From a checkpoint of a small image classifier: batches of 64.
Rows from block 8, named by matrix and row number. Rows with one number belong to one channel. Each number is 128 + 24 x the weight over its row's rms, rounded and kept within 0 to 255. All counts start at 0. Numbers have three digits each. After the name is the row's rms in percent of the matrix's.
# convs0: first 3x3 conv, stride 2 (model.blocks.8.convs.0.weight, 96x64x3x3, standardized in use), inputs 10-19, a 3x3 kernel for each
# convs1: second 3x3 conv (model.blocks.8.convs.1.weight, 96x96x3x3, standardized in use, transposed), outputs 10-19, a 3x3 kernel for each
convs0.20 099:150114120192162155141132109151161103115151121142086182125159130157127155129079104113128118147123160108166131114136153119134145124108134122091115146122114127132151137096118074103126153090112170128149129142130147135169172124123098169113124093139105118103114118136143120088
convs1.20 095:092150137143102115158118069123136107158134116105145158158165140124128164135098152105134141130150128193133133127148167115178151134123133132083108114130138144133128136106133094104124085148142116129094120154132118102138103139110120094136118093104143140131120149119158147141
convs0.21 100:107103130134142123112128121152122121138118111160131116123162119114099089152141088143160126095150134123133129094172184094154200087163182129124119140140149135120125106137124055137137086102108145110113101149155119126135134126092124109109119116099149156106142114168092106158
convs1.21 111:101086116136111158108118142135140096126134115150114104100147170146136131125140156127145153119112144110127135099122134137122108122129147130098109147111095134122142083153148095170135141072154117128118119108101103112090143183132146138156143129172141135121107135136133112137
convs0.22 074:163134095134126121112112110084024075068109138103115131098146158153122121152153151134133126147092138127133118131148175143147125153138108098104142116127139105104135109101109108134097146165145136148141118166117114106127099109096107110106160115130138117142131140118143118131
convs1.22 102:136102132161139056112142109122159117125145151146085103095091115131101119161166138128126157110145143146113154138117133134117124137122077132114129122139108143133121127147129139144163135142156136146113138122135117122154155127092118138110104119130126162133162129161118121129
convs0.23 100:121127147119113128172155164110150112148140095142114118123167129128121131120076102091170134096136139126114122165169164166135139100116121139111071164146143130152106123156130157094123067107113120088137141123057152131154113098083100102110119100136129110118118120131106137083
convs1.23 105:128123138175142170165130118155150171135127146149148155141105120122129121131146151129131107133135154127098100126147144154139159133150103142137141130113128133110102154126084104142183147168145128141138155160181115119113143129120116110111113133116132100117125151140135110091
convs0.24 095:131129163151123152129135115159104125136102128115124164119125123112122100122120159130105088130121159172140174116115140159096135143131135118134132149113128137155144142122134149136131109123132154104111124126065147163136115083100094126138114135143122110120107160123120189146
convs1.24 099:124111111139144144086132121084127129115094139112124122117141110083103139096110120080099114106096090130137121104119052152168145112123137130091110143121103146099119143125096081117082112112145129107109104139131128098094127127152126155124123125148123115158135148135147156144
convs0.25 103:118135143098141155107121128146129121104137097133126120173118149148136104177141149126085121139135132123076136121132095103103118148072161127118103135131134117094111116124090151145176128131164093157143190134110124111135138145159134140143134141102154083174139145145118126123
convs1.25 096:150129121103150139155126113135106153150149117106176091105136116163188110122129117112119125128115117147136114178114178119120093120166121135116112128169151102113137153154100104104153159147122106105112140126095105144108116143105113112110133176153124148114136108130137169126
convs0.26 098:111132138080091114147135101134136148152101151144118150141123099111097062191123090126114141140124184137140113106127101143112118120102136087092095122109137140109116125125160122139111121122168168153122124139117122142122124113098102121091129135148106194159174181164112161146
convs1.26 105:147176138129143119175137120115129122111106126133137131137148093122151139098134161115130093116118140104091138102128115165155125101130105105120105115123104106102123106118123093092133113144143093120120149126115150144142093123138132136156147144139133141131159125130129125131
convs0.27 101:129090147138163167148137138151118119138095129132138161148126129124139110149135109151152153161181129143146152140135133113090096143128117137132119091149108145116156087139126123135123121139112138114131103101170089135140103107117104109140130137158154145100113132113151108115
convs1.27 106:139154141134130130138106104131134100144173165129129116122110130114113125096143112135132127150144094176119109123123101148113118139096146120137134125142121120128096073126187134157113119134130128112107148120122142118144140084121117091128132110146070098104121118162125175158
convs0.28 095:134106132098113133100108109131141148132110103133121143163115119123150101175142103100100098143146114135134137151131161171130143150161116139174114106121131102113091064069129089140147093097135130079085141124104118090105070115160105107145103118148106131088139128116178123120
convs1.28 098:123155131082109127103141120098123135091126138108123096094092091138109091168155114127099118090151119140117132110117141113109108136121101158115089127144144135141113126105122144095123150162123127113142121118141125109132138110122111096129094117130160117148126132122095117110
convs0.29 116:120140137113111131103165097113154141158127104125114115167130098165136114119152132081107136120137117139117104102123128134119182133153162138155120112122097151115109134124106103149095117136101139113149102123139109111096148181114154118087121104147099185113137158102178062146
convs1.29 107:114134130167155119160093142115085124117116108127133119095145117148122158126123134114111129153137114109119153110153135128128105154133126130138104158153145119140129118096085141143148137131106124151135135122125142123187136120132127165148086112143142139137143120134142133155
convs0.30 121:107123164122174118158136122143126117094105136108140131124122121118106123090112135115112118113103116135124138118123147127136141104115123110106155142131094149134115129131141112129118114116135130120118108135133131152136123120122113130124126122137129118130161113110099126144
convs1.30 103:121139119170131102100130112121095140154159146131113133129097116131104100116109078111114132126113129122139075115163115150138123177162155134120154134181124125114140106177124145130084134095138144179138137161191144154163161115197134156142148144148121089131130103159143145145
convs0.31 099:132121103094102079102066147140110106113128121162107128107132118101147136123094093131114102103081121117144109150169202146134104174141147120088109131107151112135131073109132090104108112105128112125113119103136110093140102096159123166098104125137113120116132125096146107088
convs1.31 095:077097154109080155116105141122131136134139134148141077151140112130150132137123131120135123133169140082103103140179157109157107121114148107104120120130169119132131131104125121114143091088111153113153127133117148145151114191155136176152152152166135120074092133087120117088
convs0.32 107:111110109118124157098151104151140169125127141127140114130123144161152099136114151112129127129166090102121122098128115160112136120144133142121151129159131119120093137139130082153128138108080145151141166158137183174124111134140144156161135132105071122091097121123138114121
convs1.32 094:140183137115132147104129166126144128096140162125126153138143121151125143135126106101114131118148137096089151120086104118117158152154148115120130133102141098128150108113148135145111139132154132145141093131113133128084119167115132136096132108117154154134154118130161096113
convs0.33 113:141118150163156121123118114114120161133127123143133129137109129154127113150183139114136121103093115140083119107140130119101126113123115110146137152122081102107111120148137121121084131107116099119119109104145130145131166156110127067113079132156155157123145118128096111158
convs1.33 106:126123106058115093137145108105122139129158116108110133153129085114113151117107112136146144123166119116134139097105127143118123155108143061150205139130143140119142089133184125175133140135161145135135141142168119094126148135178145117167110127159134122115144108152147115137
convs0.34 088:076137129116140139103085109133106104133084150150093127189142126161104104129101117119097145085137119142103195134151121139116118115113108146158111176131161149143089127128143086138131149144138104106102111100125098134176113130134107163154106107098110127096119126156102084112
convs1.34 097:131154169137103120127080151108089118119103114109141128132105133161126136115120123174163134117139133108135137095074091099160147102107115144146100155137134157144129171100103124106151115132117128126137124098101132128168120116085095107110102117117119079142131116093117161096
convs0.35 101:117116129097137122110150119112099121126101143101089148141119126154182163122153140145133154141120117095101121125138118116145153128143143146117161117090184140149146132095110103121139122108113165148133125151134130143099088118135126099111141130137086159103078144134089174119
convs1.35 100:124119126147160174147133148159108150118163134147183130137165136145181168116150168121109101131131111137135149087109105113116085136112084120132189145194171133143095120097112131141132167153073137117125135142089138161127134132144126123165120129135121148140116141140150119181
convs0.36 107:105135106100046066127100086129116117097105138088143133125084102130120120106101097120127133107096133139136101092136133124116102120126134071084122111130083099126153139097117103120135150121111112156164148161172123143159133142155099129138134124131148161125146140104146139166
convs1.36 114:152120122126140131087141137122142120152171159125126157085160147119131137139103100114174116144140180134107088115139140113124111157152142100117140093144138105097111117117095133148099152120139112128131142135130154127136111138122086125147121095156133114122127110092107114121
convs0.37 108:149148090138134104117126114128118125124110121122099145185156098160163125113118094110130151136137102128124147157131166134155149171141107134126101127141096115161136120137102123126120115134123133109134164153127126124135123123119174142134137141123122160151141129155132133162
convs1.37 107:093170132145112114163119115105129102093139096121120105145119133126144159158110073167160111148131086130095107134121158067114110100115123130102129114121106132141146104093151087108165118105085130125141116124177108083125108124119108141140119155157139097195150127157133137143
convs0.38 103:100113116132118109149100140110122113117153133128144117103114124101126119155132122141138152133098133129135125167128110103098133128139145127107122147214135119126123107171126102097125103135132127105132149129139128126132114112153157121128125149128094113143104134087120097142
convs1.38 090:099142107157161143101158167103122125094114152112127118105121106124087130164164131068118122155140156132144122132099122099115125118122115091104079140135115109133117125140119125141156131091090100137115089088100137146128143045140130089127131132115144158132122128149133113156
convs0.39 098:093096117156141102121087100096110104107111118119134127109116124132150122128117154134164124131139165073106151138140156091097141095118116085093181134137118116133133167149109129113147168114161113149124135141172127160154134096150118127133140091129121110126115134115095093095
convs1.39 093:104125125131157177069146128144140100111191162085094109138129134137138117152144138120136120100166166106131149096138162124120108171155156123128113104094091108093160114087122164106081152078131102136123133137130162099107122112089107137116101113121168114111094117118114108146
convs0.40 101:122135131151113131126123154113122135120101110139133118105120114134094110132126123077094082140120081135141186104085119177154177114161159121151110165144150143143176110145135122111124136130149104145117130133104116145145165149101140151147127106130162130131151144119112102131
convs1.40 104:118124118124100132149126124106128085135096138105131139111125148109114120145106136117133089142158144138107126107078101164149129126095088136151094098087103169160183107078119106136129147178167134117150143139146136125138124102121126129201118101125168160149126132166102134127
convs0.41 090:146115143126126133116126132129140137185159163139126121130107102134143121176147114123133160124113145133109155112151153153120167177148134137137127120141120118108103105092109142064127122105105129136129143129151111116086082160173125112143113173135134116118139152115126167135
convs1.41 096:104154081144101112110109155115095141085088103141110148111108121140082114144138087139108127117123097126129105199129132131133125128107118102111139106122159170142132123102133081089124131132129124088096156086105130119083139106122152154142168127070133127132140143140135113098
convs0.42 100:145128098136083133113122113131132155130139113147102137120146167128127148100119134129180130149136144107107152123143168149147107124124134122068126128097101101109151113135153111110138118127123109164137123143138101118131121091157151103155141170167086164127139101119100140170
convs1.42 100:137119124089096117111117127107076106127113085107145131156137123143134142148106106186105091106145127125104125098097146125112140103133137125172161156142170112116128108104133107142136130125114122076096123123104138115110156175151084147138176151139098116152118123128099113161
convs0.43 101:116162122151145112127146127156130109153138144129116110125118147101162125110109127143124124143147124118157096075131101104094083128125142166107108091138100112074094135117104142114105115118109101114114092108140127119127124135121139134135114128120149120109110144174119120148
convs1.43 096:128089113091100136140115129132142170139158161142121079143145110107170116112094150138186126153187145137110115127120127112142157122109130096148139101121135156123103172138130146075121109115105132134137151136131155101159143113090111126163144121135130113134134112121156173123
convs0.44 087:143087131103131121136110132119127148130128169167161139131148100129115090083136154113150125121099160090177152102134167119084155130161131119100131124134144104115111113143121125137071088110080161145139118137153138139134088099139144103167147141124100122153112120134158192146
convs1.44 099:137114156121114133128157159118142156118131155159134151136105138131135098163110135172076073089081161092129159160126122125112099133133129137119123130149125154109139106054154075170119119130111118147103131138120143137138122169119143104114164107152163152140134131113131090136
convs0.45 116:147157093132153147114101138121101163126119116112133122135139095121077115140123147100115116144121113170134130118144162128117155175123130137112117122108112122123117106129097091125120142105130127170153103089159101116165122157137118117096131115140113124153123149141135110096
convs1.45 107:167141135119131125085059124088090130117135102115124101154166137171129126166132133127152154165161130101123107076089095110112143081113109134139116113106121136119097159124180138122145140160104132121131140101123111080126128143129113126132120081137153105123163144091146152140
convs0.46 102:168126101094137134136102126147127153135125118089155108093108105138135144156103099159122145126104136149106116119125125107127135137113116104122125107109155159140070107112170131112128085179162126124120109118207141171134080132126132118106128129150105102098130108162115131154
convs1.46 100:139122138140125132114100166134140162124117138105137124175159131138137115134112092135113135152179086107116122126128135107107147128118141125122110116138124120112102125147083162099076123093111139143123160106117094118130144132106107092111127156094139105123105123135132151130
convs0.47 102:163147126130143141111163177127127168137152122118107135149098106093134131121098152109084121145093100133068137144142121164129136132130162143128099112099105107096135102136121151111113140096092109102156113096172127076152148094121064118099156100120130127077109131147150093148
convs1.47 096:128127128109104108103126114092098129149108099145105146097057110100095149133116131062065152125130122116131132126103108136124096150153083146122144130139173138111157115116051195118158122132121118117138149106090144090131085154181136132107107163119152156130144147147137148135
convs0.48 108:104135145136122143138147133155133137106121110127093130098142170121113082168157132134078157123107102137125152071131138154110114121096113126134160124131127121107116160149127164163112084110136141129115139111108122110141150076117077124154134119126138102149133118141149119115
convs1.48 099:145103141102108120152113152086100130106107131109116100138091131077108144103115100181098107134157155124115127125159140146140122100115105112124142158101139114088132189146130081153202150185141161096145154133110135130107114133110171148102137120144082120094128136128125163112
convs0.49 106:136129112132124093139106083135098130123089186114134172122126171111137116123128214121144119133144098143161168120122128114117129119139186104148172141154140094162204135098146120189134121085138102127148094149111132102148138147140113136125112140166136146143113129162139136114
convs1.49 107:147107117123125102157098085094110128102105129132113148116109130125094124112085131116132139136129113138106126148139121119137117102161106106112131147141120141155137133149079152118098079113133138107116133141149081141161142136115134155107123159117142150154139131150126140150
convs0.50 088:075101164117129112133125123124108111140111135116084126157158109108122148110072111171125124119086060148078108115139134141111109066126140158133102145131131148107132148151134136098176116098151123108150131111126144098119114102115134120082080128141158144112115130115131078106
convs1.50 105:098112128124107091105177135108117127127081115137163132147139070147139109114180194134111105127181145135137149100109107099149120155157161072125116113101093146100120080181180215159113129092170127119113120145163119149137108119154109138129139123085140134140122142136139134119
convs0.51 096:112133160185151146100142123113126135084145164133099128162142142142086177141155150119143140158105120137088130146119143114135141120114158130119114104128157112087104171100121113103088100105120144119156143148154120152092105084126120131081132131130141157157151141140129099127
convs1.51 107:136146098098082131069091123119117132130125087133147112140128130129136136121126154143114125083130117109091166133093170172127121153146130138137123110129130147133142127095171096153135149173126189117115137138155128128174117132076108109131114137146119118106154132103145144148
convs0.52 093:150132118159121106124135104130123108153115174116142151114134107108104097163119123092097121110086086124097136133153122132115094131122093128091096129151118182113119155120122134178111147106148133173130134167181105128087127141133122120120129082143112120097115100150092142154
convs1.52 094:103109170117139106130128108180148147141189145115156164094099126109120117118108079109153081113112190117117125101131138146137123128125132088121146083122139120104105145113183089201158149138108095114098120124126090136120112102108152100124113157123139124078102138108091065135
convs0.53 091:108118135161147122163156148147162144150113178163118128153157130095112103149114104082101096114151157121108128099092106106138090159114085141149191138133108119139120149162155122114178126114131154114159132179105134177112156127151131157109129145156110106107127130074101087126
convs1.53 100:142149159122193152127197135179142136131161176104140126161109128126116088132135099146112163146178105155162118135143129160138135129127142146133151152091143132148143128125121120142132149126145146117107144136082099101112140129066156147143112176155141119106082123098147121124
convs0.54 098:151140119159106141158154085137126155136121107132142089159130142138118149099122126143129133127104101141132167133145121132150170145134150124123146091107125149161120114168155125133148115173164121118107108100109159122070129152132142106147162095118137154130123158119120129087
convs1.54 104:109217128121143122111108137130092139135077108128138121164117115110107119154101157161103176148111113129146099122171140122110145122144149121109117120088098135114152129224180172106105084085142107156145080125115124107132105138121126143116170135114105104143150110178111149144
convs0.55 093:112137111102128156097107102127099143164133103134122135139105132096139119106076097098160113104090163073129150177118096145187112098158196158159125120148117136109147110156108119137119126138126193148078113141132082159104135143148138140117127107111105115127127122117139116128
convs1.55 094:114111071105107119119107107122166101118128134083119140137135174135144158154135165159137133141147106107095164139145133120103120131101085121122115125110133137150117118117117119148115143140173151132165108123129165151166128141103143111142158134155093141142123116134143115126
convs0.56 097:138159118084110105129105110099117089114134122095146126111165128104122075154076116125119135156123098136162133155093159121141102142164130118100129146116140112121083142120125150143114133137138086128164130133168154167140128085101091100119089127169145045116152167163146148131
convs1.56 099:075104117128143126119111132108121147103099103131160153151143134185166108114128101152131105144127157151143126113093142120121154113132132133138126153134129123104153133121093121143090143128144152123131148139115097101111156143161091128133111110072127141119141112116163152101
convs0.57 100:128109136108146149108117107121120148142103133123110161120133143115097120129154127115081130128129120131121164145151124170139130185119135103106172195123094130118158159182154126164151140122138099138154134106115143107142110128139148136127093139155141137102114142131116085116
convs1.57 099:125113138130138156131101116148111136130140102118124122094100114136119126084125142135114104154134097130156170084117146152132122157135138100150113110127110117135114127138195092176147170110099102136124119097096139125154118092131107111149118175130112168139145097108141153130
convs0.58 105:183163098141144123118131158156103102159167132141183168142140146110115152128099124109133134149111133119103103117136174152096126169170131104101130118141164128104113138110112083158139080109124117128129101094130110142095126155155127135144149140137110112133137105129133137121
convs1.58 104:098093095133149101091108105076103101119103096112109092107107114143152089074089132142123155163137101108153151150143156119089078133075114128162148136106129133122098103149149121112109106106126122089134110156119120119134122134139096118132144103130125136109148124153140139143
convs0.59 093:097156116180133167116107163101154152149148149105106125145078135154156164121138142149123127142187077106100073111104112085116152123110128140117112112115136097111110115124139133081125126130135130156138144148169155139124127149116129169131117142128166181153147178160109101100
convs1.59 097:161124095139149121126150095115142097124149124083103118127121094096112096099123100137141122132129077133142147130128159125151126098124102128135133124111099113112097151099134120170174164175100133135122140139135129117083126146117103106114105133094161136135146155114117144117
convs0.60 088:122124100162178174101147134168146151127177122132122146106133156154107149107110154148139127172159137140179129147137141093128140129138130157152182129148118126152136131144120110140107122111172108111105103156099116114130151133125200101144155129128147113130119143144133122096
convs1.60 092:135085146139102080127184117102116102128141141112119152180148120146143138110178172142130123142150149136160161125159103122116088107126155124118102126115100117121141191183147156121119121120115142135116087128087128143138153159106156139168143168118133143142131117115108118111
convs0.61 100:137140101112129179095132120131131139136114113168169116119127164099115124160151112114102100140171123114157117126115163119128129120061107124103126122118177111116117178156139152128116138152164069109123104073055089126115101120105113133143111106145126137119152160142121136117
convs1.61 095:171138161123177142175185151130111130142127118122127112124139120107078136140129122140129125131178109104101143139129146126164173116119165124144131162100126164191171160115189165182115167152154135151102124144109102126099117173098116132171107171178129133127151133140108135119
convs0.62 091:139169156193137153121132114171146111147110159114149139143112121096119126128167133135095100057124103137119082171134098164124157098106133141122127108150095102122128151143121114142139110097096155122139059180146123145119147128154183131185154163144111132131072137127141145155
convs1.62 101:152169165111188148146126091121111129102104110164135090182144084126141122135129125115100098118123146164165132082127127141113105138135118072157154139154146148130149117098161072176175146134077176144125112102094144103082125149120110111148132096158110100084100125103075114088
convs0.63 093:115137160128158120112146114108166124121159130135131132102081087135103126118121126095104156101115115137165164110128133105106122134132127157167148077154142094144126160154125126140101139164154130142139113105120135124111116154151120159125151163154098114135118152184151145194
convs1.63 105:107132179163112139128115098116135140159116140142141166103174131130133160124097130120117165080085101121145112143150128102108128177145132106129139159147183124113131132102084114115168140141114112110107170125129151148127145139104163123099117118151095120120165128141162116103
convs0.64 103:131147105119156134137126112110115124106132152132150151122124155150115105136098131143115141176152116164127123129147097136102125148089137134118125125119151130150129157152117116126071124101101160172124128136145120143112154114119137136125099150104141097120124116142132124111
convs1.64 101:099146138146130186103102175131119129158149148135168185173125165156156184133124139124102141111144130141131086148130158119119117144134116108118147142130161104136116146098171134139127130118104145098108134128130130141106125135101124124114142161116131135104108135128099157132
convs0.65 102:146133115090106118104100135077105098132125142150160149125153112104157118108116114126119113085103111119144138092102142128142104117127164130086105093074137092080120135147125174140122116151135131132101107137137124127102164124137098098177102164174132144118106101135080139191
convs1.65 103:104143117146133157155129140116131155127111136095105113132118136127112157109145140120153134143150132112136143132116135148119145080117139170144155146171143194142136090175103197142086120099215131162150148192126120119121120118095120139149098103120145133101120108118093125132
convs0.66 121:112130123139159133141131124140125134144107119122151110158140133142155136149115164121126107128157150134141139130140125112106148132118100099182131156060185186134091110124175157114081076182194123197138128082172116188069131148128105104172118123120109137124140099134093123136
convs1.66 102:170126109127093112132143118152110130107109097185133133137116129112102152120110117161133175146153148164200131101140095121119138121106131114142105095134101149139117145076094110136127096138164131120127126143127103131118127120119145136124088104132110152132141145116151128114
convs0.67 100:107113111129140116135111089134101112120149137119110162140133115121129181101121083107121172166130172090091128138128166140092103135109137127082122149125088075110116141150106118148101139082125141127101117120111123083132090125134141161159147145167101030070086121168155148183
convs1.67 105:148165115130104105136145156136118120151108111125133145130117143089110148117145139187146105125129119134103151129113125122112121112123110150145145126084089111133132152131150106180141179146074139124124132151157142147120132170155101088103140146166127132137121142113115117125
convs0.68 104:146103092146166130139133147110154151159168171148072102143131124154128129122115104116122102132143136174147121129186151110131110095136143161103126107150129121116145112120096168134141120152141115165094125192149100154117117122140146133140114131121137136123165134104161087140
convs1.68 094:117183132158106129125140181151144121200115152143094145110083109139160092128148115129111115117111126121130134097142163115139137120083134138136167124120127137157139148174123139089079083094114117137136120113112088108134092120146109163119164078102114121137114162114130129113
convs0.69 105:172134119134123139108140150102107130127113106099130122147125115087140105166118135110134116115144133134173102140149108141129131142142116119144103168127174106133160110087123132146127122107128116130107151131115100155148123136117157115138123127126163199108129042149093116129
convs1.69 098:125117170129120169113129097083113140080100142157110145148169111109124122111124107086166115127157157168140163169139130139144133113167150133112119123107145124150159153134125094143109110143146150170165133145142131171144148130111154106169120138128147116142153143116149139133
convs0.70 101:137124120087132107120073099106153139124090148094129138127146149117115135143117098141124147121081115113100118134122123131148125122113130123158143144099155099116147123078095147123069109090133109089120147096145107108133100113134112124071114121107127125109104125113117103109
convs1.70 099:119111136151099117110125154117107139131111096107141116144101123147171102147154124104128121137131126142102136127104138149097145170128114140115141112148146114136081149105129081131112093156098107159170134155125116147146106100137124090119149118113152127139129148140119142156
convs0.71 098:107131142122110148115133141141133127101093123106127125129105130136105126154148131128110123118131101085110145139111137111114103126146148119091125154166158142141132099166147151119136070110083122123132149107127140105124147136077121113171087160127168120119152116101074150182
convs1.71 096:130110133135125108156122065123133144143152159104121147157131125146156198143157130140122154127135109120124077113099137112093119155136103129151150106131119092135111169150129104093137095106189144127117131113148167157105125147136128096092119113107150141143138116116158149092
convs0.72 091:119125115138076104127121132142107124114088140118114150127097138090142135166125138121152156143137133177135146141127149157122138169156109128155141126119105132136114122158128092117111108094127129152170162127082116106147083123171099115171144179194084071140113098123115132142
convs1.72 100:142138125139143144135100098150076101129163124117156123129121173137142160099139113140113082081120128151098127132116154113142123137150154121157126157119128134114124175149132079123134123152159113121146122157154098141127149154095091149130093136156099114127143125104123157144
convs0.73 103:146131169089134138101111145109122128123115116101097142148119108147139085144107160148134093146100100086125096154136147099127154121116123149128108132137133133123079133151135108130108093138115123118114123143138139132145125149096107107108176135152158171137198150114150117117
convs1.73 098:135125132108124127140111180114105110111111100129168112114175162076136098130111144124087083138160156154121133098091104147111086140106115140109177124146123133103110109135083130086146105122084136144125171168138113151125141132102130124157169155109153091134125152107130145113
convs0.74 094:161169157091122147125135174098124149160113122133123138149118140116134156135078123144138126090145132125094149106154147140088123127131128122121121122116140140173166132165172154158148139184101108150154174104145183098154146135103131148125146117116150132162139134161128160107
convs1.74 090:156163135133142139112126120127137143108110107173137128158122170125119153147091144106126150124132142068088110188177135154125128121132140140134150102085121133108171112188169156115107115090139135133149151130121147140111118123136121091114169113122146166132133116139120115079
convs0.75 098:149130134131129107144110152133144115108097115088165126131099126105108129080149131131141132135130147126093100122127111106107094139159146123166137130105146083112089118134137086127132141096111122095099136151138148090112124141098129124120160116114108114088077143120142147134
convs1.75 106:103126103143122135159155134101128125107103116129130130128102125175133123090100116101099120181164123131135153156163119106131118157182096134153134128137117134102120080108186145163142140158148127130126167135107104123128180151118145136135149184150139098104141115126134128145
convs0.76 101:144148142150117101130115132099132166150183164106106131146133143095089098099115079115092125105118137123130115104107110109125146141150099119117140130124154140157101140132126110109113103102113085138101175141170101136147111119118150110116156151168114157141129130104152130124
convs1.76 108:144133098165119126138129143134160106121084099155120096121086098157129081144187170126117123125100081105107133136138119109119107141122162152135148167136149131154132118090180097172130140149128119098123097119099132148132130134100131147128117142136131137104103109107107122123
convs0.77 091:181139105114156132125129133138151151140115149158161156149123144111165104168158146101134147123140130122116097126131174084093117151124111107116166166175142118144124169205151152112135167129135132124116134157116145144137129154126106151136109188159125099115129102129138091141
convs1.77 102:118124148125131130158155162127095136177124135131127145098149115123131089112105096165107075077155137137151113121133146124146128072110162137089136084131132123122102129170200152185156185077123129140108142142107120122136163094130096127110145132144130141133108156111128125102
convs0.78 078:159130153111167114120190110137139124120128116129123124124160154096110121071061088095127132144122098116114103129137125158099096142139110130138135118155110121083098104119108129087110121121107113146139161118166129109122125104144149136129164140120084098098133156107127065085
convs1.78 098:119117126136119122126124158139133143123105083168131104120132128125153135125116144156070094102106093098115124098167131108133140124125134076140147133153099118148136076159099100102090107113142152152127113122087092134150126131137117134128112137090089129095113108113111126139
convs0.79 101:162168141124145098125126101158140126167122123106143119150125116110063118106099107136158117123108107090113116114094123113111157113158137130146140149119136139144107149115127112126121120113101133106146105101104113124138135122085143096082150108137149197194202153114151116126
convs1.79 095:140091113150158121130161082172156130136123135143104111128147092155143131159158106129180175141118142138092128103106141088114123120124079105150098149155119146096143155149090117121149109103181133135116116135146138151117163126183120118135129143136123139117122117130122147135
convs0.80 094:106064086134097065120120179108167121139160122135131130099131102165140132142141176108123134095158153136153115156130130151143146137089120166126139090158115101104114138138130149139154139147118136108103148163099161149132151180145090141128128157145158160150102108150091126119
convs1.80 099:141099141154133164181115116149109167118097118121106131142169133115154125148151123157095104118184138109091147163185148128112143115145129122103110126101129087114126162124111120095136117152133127129147133108136132106114159126124128134151112105113131120172137098168108147117
convs0.81 097:133125136125126119084086120170165137158136162136089135145139124131137104127170143100099092138084117092108121129119125152158133144142135163163172139108106125122121115142098091107111081130107124146110134159135128152142163158122140096091134138142127151101170152097080062122
convs1.81 105:109113142156176136132147164155119121127125112102149133113159134140163152156153121101112129141111112112135097133135095101139125120084094122079166151162197141151136147112093095142161096146137133185149128144165123156154100103107134123141116067089112166145178162127129125113
convs0.82 103:095136163148148094101152179127178156181139158160177153109157155073142146125128131120121163134167113121090114132173151128096163142169147149163127121144094133132119080109120106136195172141148170160134166143142154135172136132118088123107149137163109128126129149115122074099
convs1.82 100:112140090065105122112124091166113136087144168131111132152108110142140109121122142085099130127162084112102112063130121096084090166130127094130137161141154123102143149158145172117094095105107108099105102113097114097130089140132101142083150148083100123122104119109136115130
convs0.83 107:113109125100123135164152157130113160109105140171186151096118121153154088173145147133115119167132113127117137111115136128134149105153142110131139160148106111106095127095109110095149106116141141115105106154110150141145132142150126150149126121130101101198149159188158154056
convs1.83 108:135171137175168124093140125146114119126148137135137140117094109136110097104077134132139122121132117147065099151146136131121152138112116102133141158147120147134162130133199095163120131127113120133094123167151120151119144115124151163150125126111139128120151138113108121131
convs0.84 107:123120124122109106142108141143158087111123127145139135174122126134139144117157157123119120142151140128113157111111123117119128095068107142168122141182148149135121147110116082091077136150118100114095148128159073122138123138118125120125082122072104178112184181083133078173
convs1.84 094:150080102174130142151119111128168146151125106131130116120158129140137126108117124161159121123094120100081079163165149129172126119136139126080089098123135189165134156119119114067125093156107156118140110109133155155145134134130093159143156130108106156126132156137139129101
convs0.85 088:113121113107099127085118150094187112130138193152158156144148103104133128137166143152122178098120117124160121120144133135136166161169141146136122129170119111125094105102098108113111113108162119159116133134152124153128119137133174130132143165133121128151115129104148131175
convs1.85 091:131098106179174127105140118113145131101140101113108116105101080138120107104099126125116114130137102148134119167154134119155137129162118122152162135118123136148145107124200135176087137150078163128143153126057147137146134130110140146138130107152096152130122104146130134154
convs0.86 092:136090092115094105135117113103108127139096139138087166126115127092091116104110136130123104119131118134084155129142143151120115139120111113160125138076107126134118142116168122170113123143144135085149138079153110066102105122137139121138119097139125075126208164133148149126
convs1.86 096:115147129143138109144115125140137141112105107120104107125113207132088119108105114093124147104089147147135102148144126127098109088133146124135104099118087141146135115158117126086100109122110092110148128117149125129142137175162168126125142137186119130110106135134147121144
convs0.87 119:141131119089102076108093135129116136121113106107152112102157129109103140111138139121125096091150144159101115105099159112074150167137126104135156179068129155189086131088141147163091067112136092112191217131121141194170110159109123117133132133149116116157139190126122120142
convs1.87 111:117145138142125132130113118139149135091156151101110168147088141165169119114121153135155176159180127111169166134154100109107123107127084109112112123122124108139133081122168140144120097047129144138114129149125143120162147124102140138094131126114115114105114104100120131122
convs0.88 103:123147163131142111148176129126142132103130133159140072147141135108168137085111105135135098131170099174125073144109134130122146134182152131123133113117108106136109162135130147100146133170158096136128097129111135117128103133116101079146121135101173121152128150124116150136
convs1.88 094:144174115135142100085112107147129142134125117153143114117128098117153128098116153129115146093103094131106096143173169115124146082060109137118140127166140141121106128145184094134120175120086109159142120126120112131101137156120119145147158144174127117147107143133146131158
convs0.89 103:096100120131118101140114123139121144108112122134139152115161122145117152149077124119136112144120118121142139133117129142107179124128166109131151132121111088092094101111107190134126121156107137124111113113145114147153103146152139107112111136119137117150123161113123130136
convs1.89 089:131115157083109122113181145145148141107097144082101112092097090100089097105138072167136152105123120125157135115153176105148148165161156098121156125164147147155157125143105116126103144103131112148079105095120098106145157116127134148127123160120115119133115126110115123118
convs0.90 114:121135095113117137127106151114111137172132133140116120128103131092115106182127082167116106102163150116098095157146121155163098128158107115143119119092147105113109103142160119069106125173122163158137130114158132096087143124156111139112101153100169151109143154138118096142
convs1.90 099:157096114121146160148101113131119138132097128114142128094110174138143134140165104182120070113132132129128112137120097132101095110158097145089166112144124143141116153102083050177139133086119130120118121151099123147128130128145116125098155103108126128127143132141129122095
convs0.91 114:113118122130128114125132126157129147135096127125114136132128116131107140142116104124119115125138120120125137119120123128128132128119185108146134112142137142147129119114118111148142127115122115132108151118123117103137118175151150150110135102104059139180125199154173170068
convs1.91 102:111101119142127151136094113147075131145124131127098119138142145140112137152172149152167152135132098134126077115117112153154102180112128144115118112114148132108111155099130063122145148164122130161137151140124107166148155134111114136139118143121112145131142131104125105151
convs0.92 093:138151125121141109132094118103115157116148134122118103113147109142123143179096150103120162145104170123182142121086102089147060156125122151147107099119088100122078144096117159167160107142150110092107121115103153137118139124097112094114113137174101136119140151138101127149
convs1.92 095:116143111086065129133189127170123138130126138106078097163150120125182157125112075125108110155135107099117160126117126132145161129158145118180105160160079074102146120147114105141119142122141133123124179105110125112114124142162189148101148162136094129135116120147114075155